Rows from block 9 of a small segmentation model, named by matrix and row number. Each number is 128 + 32 x the weight over its row's rms, rounded and kept within 0 to 255. All counts start at 0. Numbers have three digits each.
Before each channel's rows are labels from the 100 images, of 14848, where the channel reaches its highest value: "strongest on" is what is common among them. Only what is clearly more common there than usual is listed. The data: larger renderings of crowded toy scenes. In brackets: how many of the 100.
# conv: 3x3 conv (model.mid.0.conv.weight, 256x256x3x3, each kernel summed), inputs 172-255

strongest on: count: two (45)
conv.253:053128127128129127128118128130130243128105130026100128130128128127128129127128131111112129072128128124130129129130128125128153189127128128128128129128129151134128130128192127129128022074131122128142143128128128123122128128136118128128128099128127117127

strongest on: count: two (43)
conv.72:176128144128143133127097128110130096129124116149128159093128128140127121126128101154134126150128113111146131122108084032127128093129128128128126072128127124084128121128129168125111134124078132128130150127127128255168128128093154128125128178128132110129

strongest on: count: two (53)
conv.99:105128138128136132128095128175125153128121238180128117147128128136128129031128145126127127116128136128129180129175154152118128157129128128128128162128230130147128188128133126216133136120151097128137138128128128110096128128164103128126128106128133096130

strongest on: count: six (43)
conv.141:095128114128127128128095128169128154128128174173128111155128128128128139063128127086128128000128140122131180151175141131094128157128128128128128134128170127159128185128130109170132123129156100128126166128128128152098128128159097128092128100128127097128

strongest on: count: two (46)
conv.48:129128127128128128128056128138127000128137141136128128197128128071128129101128144119128128128128200209105145130136170135139128126128128128128128136128146091146128139128074126141128161169128109128072123128128128112128128128128071128117128143128127000128

strongest on: candle (33)
conv.237:163128116128119132127181128161126070127122163138126123098128128145128121128128138103127125110128128140123134135162105099108127076130128128128128117128149136101128159127128135152134119118088171128141040127125128255151128128082194128116128150128125183128

strongest on: count: two (53)
conv.179:093128115128128128128022128101129181128131138148128126154128128132128134135128136131128127122128135119117129102111146138123128177129128128128128121128141131168128120128127130144131124132234076128134255128130128120084128128181073128118128090128130055129

strongest on: count: six (40)
conv.175:198128121128126128128210128145128054128125157115128133089128128123128133109128145112128128108128125131125145138146106110111128053125128128128128132128154128060128145128131127152128128125065185128130015128129128119177128128054214128113128178128128220128

strongest on: count: six (49)
conv.102:152128106128117126130142128191132080127134182121128140105128128137128137053128120072130122145128099120137195184199085089070125101129128128128129096128172126101128199128110133167119126137092137128114109129124128229151128128098145128085128147128124141125

strongest on: count: two (43)
conv.213:082128131128128157128045128095133201128136072147128135188128128130128129191128124153133129122128151126140099114099189163152128200131128128128128150128070124173128096128135134081125124137212055128131233128128128128085128128195050128156128090128134048127

strongest on: candle (30)
conv.173:146128116128134125127179128156118096128110159077127116113128128120128140097126117134128123145128120123133144112146090063129129099130128128128127099127177129116128145128124123157124132111044162127123000126120128166128128128108162128099128134128109164127

strongest on: count: six (41); candle (30)
conv.182:157128125128122129128182128126129080128128119120128130091128128142128121125128117135131125135128116134122121129125084108135128087130128128128128106128120128105128122128122134118126127128025173128135000128128128170151128128094187128133128150128122183128

strongest on: count: two (43)
conv.164:097128146128134136128092128089128255129130087140128117154128128138128124167127105150126129130128140202122103119093159141141131170135127128128128131128082130164128091128134127091140185129151092130135163129131130132097128128169093129134128097128131090136

strongest on: candle (31)
conv.111:159126074126108120128212126143125067122127138109125138107127126121126141127127154077128118111127121108151149151145092117088123086119128128127128095128144128089128148126115130148119120124089158127137000128118126203158127123085171126087125164127128199120

strongest on: count: two (45)
conv.83:121128105128151128128058128129125148128133129130128130129128128122128128129127144130129128134128126102124126128129129123135128155128128128134128130127130129139128128128125130128124130125210090128127221128126128000124128128164084128133128117128128072130

strongest on: candle (32)
conv.172:158129138128119136127179128167121093129122168149128136115128128138128134056128108118129123131128119150115169147155107121124129084140127128129127092128178134100130163128128136168127109126040187128137000128125131155156129128088166129131128158128128184130

strongest on: count: two (53)
conv.210:111128118126124126130085128173124147127120180130129133138127128131127135063128199115131127122128126120126167123161136132121126163125130128128129130128196128160129169128123127178121125120146110128129164128120127105079128128196104127124128116128129106126

strongest on: count: two (49)
conv.196:076128131128127125128051128111133187128138114167128125183128128129128132158128109133126131106128149118134123127114167148134129201125128128128128134128115123180128119128137123119131127139233070128130255128128128141090128128192051128130128095128136055128

strongest on: count: two (51)
conv.79:064128115128128110123167128129133224128143124117127121180128128117128130139127136100124133093128149086150126128131136147119127217113126128128124150127125110183127139127135149124127157147209144126111234127135127080073128128208109128138128069128141107128

strongest on: count: two (45)
conv.34:133128130128128130128015128124127238128125132129128129125128128130128126122128124132129128130128129132125128125124255127129128122129128128128128126128139129125128125128169129136129129125122000128130118128128128127131128128123108128128128132128128086128

strongest on: count: two (44)
conv.39:090129152128130143128029128085124184128121067152128120159128128140128113178127092168127124134128132136130073109085148169160129188139127128128129097127071135160128067128132125087139129118154064129137162127130129186100129128188041128157128095128127039130

strongest on: count: two (45)
conv.92:114131128130147122129094129143114129128108152129131113135129131125129138101131165124126118094129138123114150126138149125096129142129130131130128157130172137138134138133143117159138121106192113128153225130131129000116132129143110128097129116132125098133

strongest on: count: two (55)
conv.46:079128119128135126129054128156128184128126169101128108158128128117128147105128173106126130109128137135130157134156150188110129188127128128128129172128168129178128157128136109172136120126172059128124195128129129072077129128189072128107128076128118052128

strongest on: count: two (48)
conv.65:110124092127129097120107127187138130126144202098126116138127127095127161055125198063117139089127138094142195166188147149066126137101126126124121184124206105137123192126138107202123119149147102121110142125131119047110124127141111127068128109125131112125

strongest on: count: two (45)
conv.100:068128122128129127129029128129129190128131119155128124186128128125128132155128134116127130114128139115136143133139146141118128207127128128128129148128116125189128142128131125121128124134211047128125255128128128102070128128205045128121128079128128030128

strongest on: count: two (45)
conv.207:103128131128128128128078128120128182128128117133128127149128128016128128142128118136128128129128130131130121127121138134135128172128128128128128255128117128153128120128128128119130130128215076128128255128128128000101128128169091128132128098128129079128

strongest on: count: six (41)
conv.200:173128127128125126129198128117128095127131109140128133109128128138128129148128096131130126137128123133121119130119107093129127075128128128128129126128111129089128117128126131114127123131062171128130000128128128187159128128081186127128128167128127191124

strongest on: count: two (46)
conv.154:057128125128130129128022128100128185129127112127128087182128128125128123181128124131125129128128143125126110124109138134136128214128127128128128142128112127210128120128129122109166129126059027134132015128128161101058128128226067128133128049128128021154

strongest on: count: two (55)
conv.219:104130125130132134131096130132126140129124131140130120144129130140139125116131144125134125124130134140120130128125145134131129156133133130130132123131132131154132129132128126130138128125192097131159171130131130121101130129155098128130128102130131096130

strongest on: candle (32)
conv.203:177119132119112129130137122160139086119138169185120145084122119186127129043124123077132120125125109108121170160185114093066115079108129121123127075128148129079119183118136156152112121141071138126145062131127121255167118119082173122093124164119157159128

strongest on: count: two (47)
conv.155:164130129129128130130008128132123163129121137128128135108129129133128128111129129136131126139128178144120135126123255121135129089131129129130131115129144133098130127129125131134127129120101000130132066128127131104159130129090135128132128159130124109127

strongest on: count: two (44)
conv.216:135128124128127120128012128165127124128126177114128133120128128126128137057128168110129127133128121136122179141157129132125128118128128128128128132128193129120128165128126068177121118126110025128129000128127128120134128128118139128112128136128123089122